config = dict(
    arch='caformer',
    model='masked image model',
    dataset='pictures of board games with random positions, seen at a slant',
    train_examples=97500,
    image_size=32,
    crop_scale_min=1,
    horizontal_flip=True,
    translate=0.12,
    method='simmim',
    mask_ratio=0.75,
    loss='l1',
    norm='layernorm',
    norm_position='pre',
    hidden_act='gelu',
    head_dim=64,
    fused_qkv=True,
    qk_norm=False,
    parallel_block=False,
    moe='soft',
    num_experts=8,
    moe_every=1,
    expert_mlp_ratio=1,
    slots_per_expert=1,
    shared_expert=False,
    patch_size=[2, 2],
    depths=[5, 5, 5],
    widths=[48, 96, 192],
    kernel_size=7,
    residual_init='none',
    optimizer='soap',
    beta2=0.95,
    learning_rate=0.002,
    beta1=0.9,
    shampoo_beta=0.95,
    eps=1e-08,
    precondition_frequency=10,
    max_precond_dim=512,
    one_sided=False,
    adamw_lr_other_params=0.0027,
    max_grad_norm=3.0,
    max_steps=10000,
    batch_size=128,
    epochs=13.1,
    lr_schedule='linear',
    final_lr_fraction=0,
    warmup_steps=500,
    weight_decay=0.0,
    adamw_weight_decay_other_params=0,
)
Rows from block 11 of a small masked image model, named by matrix and row number. Rows with one number within an expert belong to one neuron, the router's apart. Each number is 128 + 24 x the weight over its row's rms, rounded and kept within 0 to 255. All counts start at 0. Numbers have three digits each. After the name is the row's rms in percent of the matrix's.
Before each expert's rows are labels from the 100 images, of 14976, where the router gives the expert most weight on average: "top examples" is what is common among them; "peak on" is the class under the peak. Only what is clearly more common there than usual is listed. The data: pictures of board games with random positions, seen at a slant. In brackets: how many of the 100, against the usual share in percent.
# router: slot weights (model.blocks.11.mlp.router.weight, 8x192, trained with AdamW), inputs 0-95
# up: expert up (model.blocks.11.mlp.up, 8x192x192), inputs 0-95
# down: expert down (model.blocks.11.mlp.down, 8x192x192, transposed), outputs 0-95

# expert 0
top examples: discs in an upright rack (82 vs 16.4)
peak on: table (99 vs 38)
router.0 109:163149171173124105158126128074127136109147107128096136082114110123127137144148126134127149114100106131100129091139080068136092132143109098164114113139133129120116112113073079109137154158133168159088116137140190177152128114115103119139109134153108139150146079111113136152142100146120130123
up.0 105:149178096115147106103160153175127174135130174146104159117165147108167123118125191119146114167127107150129128110142109143134148080109152162139161156100121120093139131162173168129118119129155101167148111147121106149125106170159132155119083110117128080141103109108130122141147140139104119140
down.0 095:109132137097138133109128111115142091132150096105100127095113166106105159091112109139119162156167155159128153127127111146112116166082158174115140097175117108160141127148110138105145104132121138118168076123118111148124134128136121097110141135083116143116203135105151107099091128133106134145
up.1 078:098135138147110152145174132091113170135099139124110127089132154138138142152097223138137140114114139123163127133182148101126129172089142105079154166104131142129141118121130119142109134153168060144102133110182143131094176131132139110134138102132106136135154110121108110155107159145132151118
down.1 089:138104109117144123097069091138133121120160128117118100126118114106122117130160121128104110157110120088105161093126132129124175095178146089131121118146125106104162141117115103101152127123109119131115090143106141167115069148080108126172136100102178141156114117109161154122156173088137143122
up.2 123:123102121139120126154127144183097124124127078083120097148128121119164103103140126129160179111126171156124105115104136090133175139113165123115141148173122125110173122158175122106134104177119130112144144162145111134160145147103127105141093113136166148131094157147107108115137128096155129103
down.2 113:125128147137139094093091129156142162114142140120170066146137111124165113127142159101087143128119117149124101110078167085142127149128087161103116136147119129132083134124142137122119108135120183130146081113178093148120106095151109085134118151101122151171160106120138113108137126101113107129
up.3 092:132125075156168143106151145096138142131099125104090168150142079088148097137160115134184113158119169122113115136145071150125113133126157123107132171150166167132131111138126137115138130139109138160083157115122118120136155110141142150075125155152151144098118109165120083159119134124118141158
down.3 097:141148136111085127161097082138097104153126157139118111101142141121088119110109112105120109094113135130133134162150160113091109109088120139156094066107111097144096113130139107126152135125118142095148115100126140118132105112138120086133115119116145138116173188142109166132127145175127134120
up.4 085:142087110129136104105162143145072139129133160090138139170123166123117138086087131124089157158128141104162160153130093131104135128170136127106130130165153159124094111170147116122110119136132121116146145067131112120116163089120124118125103111146137144100074145077123163161134137131121100149
down.4 095:170150172148138101122140129163114127158150138136126148114129112138158124123146069101124130147165102125120152177139150137112098084134116132178129136121112067113120128105108147113136159145125127150150106145096105088084130144153166131149092106173120168099142155140142125138130092112140114100
up.5 101:103112133099145125110153127117132139121106131146131149145197157124087129130121134156132111107162194134106119124115097084175135131120175177094119148109075147160141155139121116148109133143172150138128086090147108125112182142176176114130146110147124134122140123139154136132129154175134121100
down.5 103:161135111121134138169124139158157163167127133116129123146119107114147117149148071158088137165072105149127123132127135106091128122155119117129138120144145106134144147148132149081147144159124139151093161129163128144157113144089078107122083143075128136100113119135146122115125132107091083138
up.6 107:116090139136124081119131116135108109130156159105150143118116092167183095129156146114110152128125107126084113120118139154124162134093131096132117135116094124157123134128141096114112165126159155110112196138113161157116134125149087095116140083109136121171126156123111108120154099138146082084
down.6 101:177135111135132117124131066151151149116113124134100136111134151112149167146126144114121140142148136145129113097123136135133143087109112158139136159107112103135105115145108153128167077093128085085152081109123113118141145083106160146126149161104122163148139100066156112102159114140116183151
up.7 090:130145079162127105103120125138125140089162127134139120116128114094138146115094176160114134119117140160108104169119160180150118101145147117121140119082120139139143139114071066122126165134145120126079151145153148116142094142095151115124125134073146110139084106115114160139157138130130140167
down.7 095:130160163136127157105088130113147118133139142110129125124167157102099113117088063105146095106121146122177146147163144104133129110166103156137155176177141102120157135136094130107162154161134131115130182186104164137092125115118095140097102140159146113175159131095094140116124116138112120100
up.8 096:100112146122107100147106105133119099135153158125134138125069135074151129135116100110145099121136154121081123123142125138099117102124145111093156116131133132067155134134118125125153139120147101126115140112133075158103120103161157137123104080114101178095117141150095150151115122118154120147
down.8 099:149101111142143119169090179103116126112081153135138123129115091160094127110109160195117152071161099131079144136118095118147113136137107133114135148121155088187142126159125074134148121144099173094113149130135145149120136161133097153132155131162145113092131117100207146141107153124145138131
up.9 099:121121111121073099083124119154150110167143162120114132155130126125104117152067130111145132135144114138141111154126145107129149131098159112131095109141155097142137159151145172108126097176162103119158170120138138138094114130123138090105119099142137134120068124119187120122155131164125120116
down.9 101:196133144098158130160131172084083162103144112131179137087122126152130162080153103151111158155103140168123149117129086136124131103133098143142121122104166144113129108154115113128131152086108133136138099155099101141154119113110153184114108145130062081131167124139101133144128137101115125114
up.10 107:126085096136147154138140096121124110135085095114135163146168095140144149138112153174172114130094090170091097114126107150154139124151144067151119151165099124138124084094108116122124138141144126139138135117118099166114109159104114046136109123115146162133072139144153133131097133132125167114
down.10 101:177135141114126083125139102117164116124175149102130136154111141090144187135150102107128128104169129083130134094102131100110164137135124105125107148113161176099126137130142122144121148150130133090081148135116153049090131113147104150148148065140127113150113100135088144136175157134118095123
up.11 084:145170165134159149082126122154123107164128143125145142158122134128111127104063153138091129113116160152160141148135161146110150098107095139114141112105151141172118155091164120116151133151117121129135088105132132169155137119160103148104130163172113105141181151119171135110143149134145114090
down.11 102:121106123148079105155125157108116173118149116168119115184112106105132132153120106119151133139133169121137175108150123113175067151152144140144100097113132125119151105143117163090132112112140153115121116117111145149099102119138139103117119104126143133123101176133146151106133110146136100150
up.12 095:128146093124127125113148094116157127125138116144146145103130149093129121151116104148122150110099142105186073094138120114121087115124157158110118114123164127127169129147131127078142151142119107162149139119127112167141102075115102172120073108109142160148133083111148134111130159147090128089
down.12 090:129124167171110136157074183140156103079115114142154163137134149092113106096118138153127112151087152145123189153133137137154108131122101136134136113141137112156158152157109102095107131146151137157125094149119115127114129124118116143125109112131124117117114149121134142152101134153156126117
up.13 103:141151131122127100115147157114142113104113133135135085105074140107068119119143154117148140142142150120157143105187108132149120122098125160107150099137134155084139167204099135143103093121124107085103123111110155124150159146161142164139131096126140153133184149110122129169140102168118134154
down.13 111:118142133129099166138113110171140119125150111164145142167144133165140141140133109106105110127124104141060113145090141131146137124123097120153126144124110076144173110089143132121134134133128131164146113113104124169140150108120123088147101118114134118121142099147116159055103155116168099098
up.14 115:107126120135104161122147153138131121137079122139154094160094154129126130141109139118130192132136156075145152108114166101106123145125144192149126156114109121123104113129131166144089100123105149163104165114113134063111154115135110121126112163184167142122133147146068131127140140082141107116
down.14 107:133173136112151155152145122112114123128127141152167163106152075140093127142084072141093162120124125176134103123109129115107110131151109105102111118110151090118170133153089141105120110156106140162150111149078130122124090067151153112097133102115127113093142123156107129113133104149142122138

# expert 5
top examples: discs in an upright rack (100 vs 16.4); nearly full (81 vs 34)
peak on: board (99 vs 61.5)
router.5 116:128090127127148145104106088148178138133107181153144120116154143088137141126124143138177168120154109138133092126121128161120184127155101099118113151151088118162141166138163110133131109130141127133139099149146128090165152131100128139140112122139140125083135131142155103140134140136112127156
up.0 102:113108090079157115136184156059113157112146085149104164143117076153147127116180114128159123117120154119171148124129146137136095097125133122089114110113127158174151131135098151143104152107139093151127122115101156122117126145165104127139141130148140088132112149134142178104130110094162164111
down.0 106:137120127105149115098129137123129167148124159128122169151109076128115147129135130157146131068098127138147145097125156196128114156113106128114146116153110190156137142106155129093131133125120126157145118177110153092132111171165138114121132120142089084123096154158138154130140084137134109119
up.1 108:128145103087115180126118115178119130101123130102159150133128079127142156140129132136166127163109178105102145138104159131131101112122141098140139109173115142134144134108126162117145183102166133194131131104144164120103099080056145112118146123146166152178115097086131119113117121137156109097
down.1 103:116136117120106121096149141126155150128159130113148120114140106107109124150098143120115119102119171174119102156086111122119147116138163133131139118149105101153105134126165147125124110143116180076151145103103111088129125116117158122119112154070104144177115138124120143131134132185138112137
up.2 105:102105148125149126156137093148137116135152142130185145117086112123140108124129145139112159150091112132068140124070175105113114149089119174144179120131111121118093124147137125161115148133099125171130115108138101116097166127132145114131113156139138158077152139106173143098131116159157123142
down.2 123:104073121097076111164105106143120077154085121125110180121086155094142103142145142164134144186129098127134105107144119099111138093121117126148144130130118126159138143184126127177102122147105142153130131133136143138155160126141101135140140131132116149085176114137167104123131107111114077153
up.3 102:121155126131196155133126090137127089124138138134129053110082137118174148100114152136113136095138134163095071149123113121138164125135162111160108129117188125112121128106158120130120123154142130145148143134166107134139121151104126190144092064147118107106141108136125148116103090124116092148
down.3 099:107135129142113141142136114101112138115139159167089209125083113157084118180171134107067129155111134119143111095141114188084149173101120123143142112154126141138119140159130103132096143108175108125140112154140133138164139123148095106123192145144099133094115109120115095111143168103138132167
up.4 096:079077138126124149118104114109140157170098203147159134141123168144103176137136171120127136171112139119157148132101147170146113126122111151126146162151151130105103133108134180120146172141137187119124145127085142164160129150179174147131126119103170095158148170142108116126127133104102146147
down.4 100:124121126139154093125136137169129136130122114120107106112118143131137155096154060110153141157115135104155079121112146132133099134134150138156163078202140104145139097143143092126155098138141111099115135117180051115174106139107153104118168133137169120133154118126081163123136151128149137150
up.5 099:105141126131127089128131182111146120134151128125092153136111129093178137139141089097134159160119154111114165151122174152137132094113098107056093120127173109108106103152125122127150112098106147139097149100184142152149142106126140134104100093129153121139154146117155096135157132146126095156
down.5 093:136126137103138113094144102154131106108125117147172146158175087131138117127122114088131102173151124144129119141122107141158174154117141128140143139112160110132121165141150114154139111127127105097150134139092107124171097139167107116113199149145082107146104130152129157140120129111137140096
up.6 099:128124122146103086134116172154092164118110123134132105154152144090173108107108135147151180121125142154150102128139100134165106136179165082146146153153111147170149109127161104124108098141114132152103112112187149131076129112084137135141115166135149143137099100091138132110061168139142071144
down.6 092:132096096153124107108141113137130106111138138165102115126112131126105121131136156105148122157119099123133132101112159099169085135112101111189135124109148131130148139102118114131130153127163132119094137108106134095164099160150174115105108122098120084153190151119118141147181160150095120134
up.7 091:174133094162102099097166138173134200117132167092133100162178144072146133104155120123111155107100111134108113144094182107137119117127125077154131143099113148088105107083123111135136140148128111085106110102120102141091128128122140111111142128135140160109134158115121165147163189134123148144
down.7 093:089142130134100165091138112161125145127102145157108079103136118055159142144128107124102133105098146116123091099145154149147120172114128079126156132090173153129135138141174136107119120135112147110123102077142107139081142109138078131142146125108130122142093093098152109114100169131116167130
up.8 100:147138146150125142147136146125165120140129105125177106149103136189125155132118130096074147109120114111086097141118112106118107126078114130151123123109155074113115122083154127110150109124134127145133196111119142155168113167157125136128165110104152138128133128128093090178131101151140134126
down.8 094:067092146125144134108132096126097147124115086137122106108143103115121142142094158113164104151132117112159172085110109153136167130134128150094150147149144127132166102100107109103129123136109161124137135094138144130108140114147167111107156123182085163122086119146138109104142165120133178129
up.9 090:139141168158104181143140182109143090151145069138139106118128081181112136167159170148133091124113138128047142099105120086098109106096133138112145082120140113148143111164143109134132095141158150155139152104173133098144123107155092099114138119140128116147172104104109109103157097115107147122
down.9 090:149079092134095139125118131138103110107093121090117169155122144112129152135088136101147149120180126131139158145153111130126124086164160117170149158115148154131139117114102125137129076133107106096100112150121142142136170155158150108131161160105120180139065143103140149144117140174131102078
up.10 097:107093131080106097135082132109153098110105093097089142100131171115128128156140083110144139151157140106145161136135114139140128099140116113120108148132132156131108077123115112075138109158127170112113137093066147089120118154132090172100100128117129117174082128160123103120130134108148132092
down.10 104:134117121106098155141157161132154135110121152159160145112103104163165121159099131127105102129082098118105148102172137160116143145090111119115155164126119120075145160123107185176149125106116102166144121120174151154117128079119149114152164138136096156077133123148149144129114080169127132169
up.11 096:136133140102131143140124123099153162138137134127180067106100110156098131157153134165147115144111158107137143116124140116101124153128089089176116104082148107117136149163072173114167145125156131129139158130141119110146127129107129120132133123118085140124118151112124134132123115141093124080
down.11 095:112144113158105138164141154128140116121163128133147122134106080130160130124111100119106071136151111150102124130124143103128101122146093092106126139101087165115132116082144126158119089079112150123085126151138118148101125064134145127143125124111148121116159138172099185093122117123081151168
up.12 111:146182152066118126158080157127140119094112138129143147121110173105112134144138158126154131127109111161139139124118132136144103114204104124101119116104112151132089147143128115094114134107167090101116116153137152066121139165168114126053130138145144137127138148080142115120122113123137149116
down.12 116:122115156091159133175097143125136135133152104126105144120130149126177127151125098119167150102120165092177142121139147116099115153129148050134104189133132121167088152104141144151125128121105174115113135141156144182113120131151124113094115110113134130162111142141145118150120122154150134119
up.13 094:119132156097137147130106093137140101137082152144187119153146149091109119153121123118147115134133137135163102110099122138102126122116109131100137071132184097111075116112092142115100167156135126110134127118118143127128178110169149145152144152145149154129125112111130134118115098126155087109
down.13 088:109098095100137096148147121142113152115162100096127136115109147158174148099154137152111196093180134137112126088114133081106072116142077102136160156162047175148163144158157102131119103120071092149148124107128112161144127124108106114148148139108140148123141127145117096143133134139128138144
up.14 097:094090138137116106155097119167150116137157128088121144148094093140135171145118122124155105091118142143145146124132150189129137137150126113114103091112103119124130144155144133145133121122133108149131117097126114139114110132126120100148119117162109135145143142111184101187144143128175144094
down.14 095:144149112097117101120141127147136151093157116114095133144146135146110143132144128091147101164104103132048118119090113140132086124161114159087115128078113148129130138147137124125109160121132117138137121115161181141149103118100125146123121160097135149117128107168125175141099143136127118140

# expert 6
top examples: noughts and crosses (64 vs 16.9)
peak on: table (98 vs 38)
router.6 098:159083165145104111158137107147136063108117117116125116120103173146103164146186090125109109120135158100112088130155134135137138108149151141126150139079131109169145123125120150141108127104146161137095162122153171117128159158118106155106149103135143124152135114121116150095158169133105093172
up.0 094:118158093132115130126139101117132108143105158115152111188122138119102134124139144132162166096079093199144163169114110121145168110130124171113143145141110123133129136162118087125109110122131146137116136085106128150150099125163127170061134133106128172146142135089086144138140136090153157091
down.0 100:145099171111162100115110155115080122147091149112141145118169146164153115098128168133126106142156096090122164140087128135132129168096094120120131130117097148143138119173119188090158124135100148140071154134150129178112127090127134115147120120081159116117143149142159171148110094128102127141
up.1 089:118126098148143113109121130130144116134150118136148143102123116125140129154068101146114096120100103139104172143134163149130119155138117096099120131117082113113158149110162124163124140107125112134119125146122125080131167128083082135138121181120113136128131106118138161161148131064107120168
down.1 097:127126105127125122114116155134123151111116098133141090177102149146124121177114129161129092159149102118147136148119119127126071132147096135122126140169119122115114118124095124115117107172188116133129165119158094139102137115156167058120133129124128075173144092113158146111123112120136102152
up.2 090:139155146176135124129115102139101120104125124170157085106156142138116176097094098146078146147139171163144143131141107165128120101197128128146120108153163134102114150107097147125110099124106134140100087137104098149099166111133102120119140136135170094115142119124115101132138096133126131124
down.2 100:151108123107122159208081133119095135095172152125084141106110070133112106142136159147134174120122077140140111149136120080081150116143151138104100158130109147127126126165142096123105143105101169111121120107102120118129103155118152136090096115147133196152082123107148146132096117130131138099
up.3 104:109113104172143147102130107143127120157165126150182096128142143150143071090150116180128117109108118126138143107123171142104147145166115137106149134166147128144109132113139119128121090121083119132126134118089091074139123086144118122073097140083128132119149147102113112141147090090118169100
down.3 106:102139109123116121109104122145115170113184133141162150197119148159177095138084122139161143104150142105173154137124121130110130131125108137114147127156144135137126090139157136108111130153107104116112129113186111087129114084114098072180090138124130134104092153152158142092117120065105095145
up.4 098:100158120138191153161101114131144105146103129116111125138140138128138109128105140130136116103067100153158081188125197089144136106150162170147153151157106134117103141074134142089140153118154115097144124114108138170144152092111113161083137109153124068122106133154163143114145140150105124115
down.4 100:186148161122138153101143183129104108103152126081101187092125086116123141134173087104152132093141127085179120109110134147104113146109074128150142154143129149127138133174094160126136174154074137108089115132155102132144122120121132112124115104132154165135153108107133162130147108117124095143
up.5 103:160164152108092102110132110070113145117107097148141179145106154137140145125148145122153141135137133147149149121100112090143103107121110166125102116147105145125116097164154155105115158109132148187131138143156118174117124119137067106163187119148110131165109105176154096143108128158095146127
down.5 093:123078155132129125105119134138129130179121104140075130143137135122131097111135119131108078150102136131076075116078116128125125093129121125100149138111159147134099131086127138120131125087100153150160102130103078123128192137138114134169130136124132165113197136149136096105176121136069166143
up.6 088:140146110148123121115133125103118160160144159152101076129114133148124091103131117141095121124137113162135151113107136074090173130114117103106108116095105113136180176092135102131140149144133134106144113143145118186169164108120101127084200130101161137127088133198109155108156099110094138111
down.6 102:100160107141121120092181116145132136137149132100157157159147133170150115126129176126104101118074136092160153105134123116133086124170138141119143109166119155110108103124127108112098115137144105112124170107173091134112082131086137113153117108122113132158144127097152116106116161118125180124
up.7 109:121103134115132111087176125124175130115135120121103105138111124102125156144137136104098142110119182185125115097162163121076123088117057103129147095106163094096131145143130142137153177179124146084139108114125157112138089126159105160090145138099106115106142174122165151114118138115134126130
down.7 096:156125154109103135143115104116127141118140105137144147098179144135145158176177130121067123098138150086108160145158128115139077114146180125123117124131089148132118118088148141106105134104096158150139089093140146130111142137106114146090106122146147138136172115149119128097129152127123124093
up.8 109:144123128159072105119133142125160102157116110098135120090145172129122125117159151121114130113145122126125162143124135113116152138142144170138112145126087147149090127101087162105094124146146129090142159119120167138132109116152114120157123072135093126122184089116116112184073130132100132146
down.8 102:125109105143177094139120101132117149126165113153159145169188147130104132164132115091190149125121132073143109131130118133096135114140123133161106167108149113149111180124127175152098138091131107145126092117164147091151102099144125130130109103179164138110082115150129069082115123097117086134
up.9 095:127132098141111151135138098157112177114104100130115130144158144106123140164151128119123140127131071137142119137149154156086124099150132102133155113172112111087095169125187143146068081097119102164114156136125097114104152108134099163126116109055128111084119132130170134144123129106144138132
down.9 104:113127082150120154123132091121150149091166080088154127081134165171129132151121122145128088118140104142149129119116123130145117112127118128151066078133111118144138137120097121125109114120146174132096169101131168128127126120141171148114157147118155156135162113128125084142138144108119136136
up.10 103:126120155130167085127145104148160145130129109093120171158128138116130115135106128096190155117077122183113179112179115138128161175134080121110092096109143108116136136126133162117120130119159119128127091144154173168146143163143121132121135137099138128142140147097122084164142143111108135114
down.10 105:141134111133140129135133115145079124157139133149138139119136109151127182111127116107129087104146147128076123115098120149172095130120090143170165138106121149172122170147146120155140118139093128102107164128125114098170172108107170112142116144099100136150087136120147137132111153167104135161
up.11 093:099171131108121146127131138116136129106131133132140106173131173129159144081176110113204149092112134130107163124161136146086123133106112108161134144114175118153120116147113170135130130124176119119112071151130109104115074106104131148086098157130139140125090186134142088102142084152130154112
down.11 086:127102151105089133114123127137109151143123110114149113090106141161122125090106096159140078128134149103134078151113173131125150154109144146091109127115140136105126109093125120097134110136115115121137122120149132159089117120109135160147177126108154107135134142108149177125162081119143111114
up.12 103:128085115106142111143138107140096131107122116153114109098127120166148121130088118125153112139163117120087112161100110130182112134135129163135173136121106102155083135139121112145130135106124132109114106110137089084153122155137158111145125117134110131136115129124109133133094155116125133139
down.12 101:129164126108124120145110159141123126129159156096156150106109121126134193151154110144124154109104121069100120101109129158098095169082111085125097094136107142133129075104171146107112133114155128139108093141117137133139146156117129094129116130145118156121105114152133100135141111150141140166
up.13 098:147150120108065156134102101179122141147103124166129153120130132062142096134142137170166174175133147163117129140109131148158075164127122134146071138108107084138128131152119134151125117120104174136160094125127100143147111122128150110121119151136131146163106164098131157130159134146138100102
down.13 100:130117120128135153141126139144126122130178135121145118096123155142096112110128141109064096095092115105101129135152131116170141127132112076138162127109142157144130102159100075137114131136124124163142158162093143170143162178106121143146155087116143112108123136112126091129126140092157128109
up.14 103:135147090133090151146115114166157084123104174137150154135101142145150127139122171118101084142146094194134150106100085131111133138125125160113159110142123146139103162110125151146150093150127082143123182110135124145105108114156086148096115161168085141071135106152136113125125127103115183143
down.14 104:153069108129072106138120105127137169138128164088116133128132115132094099124114125089124158104100135104148158096119178115106157136078126119148121181126120092142158135165122121081115144136131098098162125149115145146112097162143191120109145127109117144124158147081125130132105125120143158110

# expert 2
top examples: digit grid (81 vs 16.4)
peak on: board (100 vs 61.5)
router.2 086:079128136101143147141157119127098130158130106136109121121138136122100138167121109120112160118123118119081143177103108102119104152115089139083148145175122102085159163120132158121162103093141108127155119150159089126111108126109108091124153118131144136118152190119150134131119118147110144117
up.0 113:126113145117140113129109153133117115166135123107122150154122157123123088128136115125149142125106100130125143126159151121159155136110092163184124143124138145142131122136211126117084125089130124118122143110097143122133154153106177115126124122164150159142088093144170090105095126138155120115
down.0 115:142169140179146123125154118128118163102119167141129132161099121120129130119123097107135143088140124103108126143153113144107090148115098177133087128115089115110140195117162125133083128149121183137126124140182125101159102117102161109149145128144092178156107123117130139108127125121148130117
up.1 115:134113078151130106175109172137135107143152116134105157138155122147122159124090128084123145111156143141096126164122138171130140107134147154108123162089111171092086155124124101128111167151110140119121114153137124158151153183128126110151128130142168101162142147167098120108120115161132129127
down.1 122:157106093118158128113143112113110116168089131164143138158127156134134172133071138126137080128140136141101136183125123146157090161134098087112137129122122136108146165145147127139118143123116140114115147185118096125110122119153145140087134130152104122076147141107100158115125141105098120100
up.2 106:173153130142100113135092132100111112140121118111117159099137120122108146193150100114158117120122124084148143137142133119135101101189125156157189142145153116122136115158143120141091162160141152131103121102141139161115100136147147120142115127149107140134166105124120098119135113148162100098
down.2 093:085101142155139108111103137142142091120130129170149122134123125092159108128110106131110172148107161166113134164080133156123128135145151122111083137114095127125163129118171130126117110135105115114157121171122127097159113128106118145086166130092142134075118097127165183150151138189100121139
up.3 100:112138120115107160147095106120085137116161152159104157128142116141088142121160115115171094149139175101137154137120116129142142099174150111106124141144112164162099171143086083132169166149118113140140123179149108132126099143133088150110129145121130126113117110100131120087141086086091169142
down.3 101:104149144157110143146131122151160145138157125151181121100157112104061114120122141121080097160100133118125101152117101127148093142138122141111145109118130184103118152139127149144138129113086105140093142123098144144128169116151088175147160162147115133157120153135134094119157137209120110092
up.4 100:103131117116096138109165120115115109152102160143117149138124158131192126112140151119109096114159126068159107163143094154124088123126114099130122144132076161138140105117132144145182083110090134070128130125128111109120137154095109109118112103084146093121097130094111135111109093134121164165
down.4 096:161145127102134126123158146139148118079141087124134103111139127144074151116130091148146145129124142195110133120173145106159147162114087114156115113176198109116129122142120148106138110116119176160156121134113096124110145116133155128146114140117105137124156158133113119089145163126144080108
up.5 099:159139140169138132146141135128096161127114138125133130080141105083133124135144101125153086147111133164130121109098128098134139142138146114157145152147132163175126143114122118132119127136148092112130101091124099069114116140141129109103121155080108147128155190127146152093149146134150126150
down.5 116:152123102160146098143131120158109135135119134118082116143141123133115159119080127116118118119130157107111156157175143084111139154172105127118159147130057143158138173144113135110145116130121125128097084088169089075139128112120132142082176108065127135128099104159097129099122170099157137143
up.6 098:124105164149160154138116151117093140105132148173110139125142167143127129116101138116118163119145099145086120138120115119167173073151135120142129127153128134083139086113158093144170136166169156164138116124117151137132141128164099115157108084151110121124110122115140184151129137134096151072
down.6 099:126117078132110132135165126134182086145184122094097167127122128113140136135128133129102118130156120110139141099146150105142103144132126144074110160123128143088096123130147104136104116104119143139073125124135109131168157108119147168131166170176147131111124144136104130116078117137179117113
up.7 103:147158140111101069121118106129159115119116163107149140105109140125137139102145159064108078116143121131138142103140134100136145158131097098183138109107054122110118161141101147167119177131142114142147165081120071127121155156131123144142139129133117113122138112138094110143131117132121102177
down.7 107:121133170159134115126121066167119143172153152154130136155127134105122160111103128107112118130142136098130132177132134150089145155146131160113139090157109147140122116099101109181138123173142111129115083145138128105135109113163148149118127139147095123144135100141105189151130108132087136098
up.8 112:121069146109133135118092116067163135081154168145166131131164146109135100097125148111161166113172113132127136142108116101157136142100114171136129135145149147121106130138106135124162150114135144129130137155173115146133133161181129132110164121114110072173139129130119166146126129160125104122
down.8 098:080115139139139086120149137147132085111151123102098161135157146174117136113140154139097123070132134085092141116169130125150126092183125104142080133129107138053127129102157142131153093114145159186102134110111170189115130107147114155088157180150132146099136098129123140098100110143123125151
up.9 105:143121119125158147131123163061122119128136098131108096133120156108142146126119130079139129141142102120151126068103083092142106081123144122169145095134147126120162137130121088136159145132152154134139177123144154161127152167129112131159119125137134104179150115140146126090121127096112096131
down.9 110:122124150112091123142133148099105138162174117084146116138103133099142141111102143127133139104103127139129149110127116143167162095177132139127148097101127098142092084106130085146111113082119172160116161097093165153133148116157101110138176146114155099105089113123107179144100146142111140108
up.10 093:159114164163109156100129088151149123103124179120174171128136168145094117156120149129166066096162117178149120125112128137109136092144128100113133145123146140130157133110148127121180120153171109112128150128171111147161100124070109160120122117124142105122178146138122137133127123129152141115
down.10 087:171154108112111120127125138127144144150127169121153129093137127118119158121115110117148133130138129111134126159117133138132090113115113162089117080139120123098137144108136123100153146177114129157100088133137154075113120118127120115120145147099095152170123140135167142127126094112119113089
up.11 113:100128162150095175125136183089118148148107120153085121093146139127158101125129118182142126089134133153127079120135119130190075103140109144183124106138121108139114129131126171127121095115142133077126125145110099111115093122156101104123112163142114131140147091094084146141105127079122117165
down.11 099:103159124085149095112149118116134142145121137111134127086125129126123136146162121105136167143115129107114109130117110098102152126141182124138091135105128124090135123138153105128169139074113106107156165139128121156077139134123103130130161144124099112124105139118157103137133119100132149104
up.12 108:153092131166125141138140127123128104115090096123116135127101115109150140105214167140130133180127135140171078135135165139163164134166127134140146161158102134089097120170124121116130080104118109143165123156141109118114131128154105139114150075080138142129118166093177145162113099163097121096
down.12 107:134123114105120146095135124141100107128194101082100156112125092142143077121075133134107145109142124137122169116114094136112119174138127110078146130107098124131124108127096136148118106136160146135119112111143094099165144118122169154141117099098171134137133161150101092117094102112111081114
up.13 092:142153156096141120166179142152164159152137168133119123121133122163110137150153104125069150132129137156117117141096128112137117139091151130097143121125115159174182112103125096119110136124133129095105161106143133131153148092149139126145089125141147142144123041110122139150147095168103123117
down.13 096:118124097110100119099101131144124119121113126095090128121112102104160122110104159160151097149097113101121121130120122117098098113077190122129088133146174104124109119119168190124146126111127148147149113106065137116144098137101108122129104158118165104091120116141155094164126145124168131135
up.14 119:131163155109136154114133147118116127105118169157129143179127092104139123098140117131129141116143132127143119078125114134126119119151148171160113145146099127060152132122158141164111126123128084120133117115095149113151129156114140095112100127176115152125105108150130128150148127131143148107
down.14 112:112138082172137107149125118104112126141119147128113128134106121093116121103143113149149171175180138156136112175097131118116136090127109145122132116131101126107112119104119160144090107138118095115130116119169135114132148116150144138144141172115150158136131129106079165112114134135100163144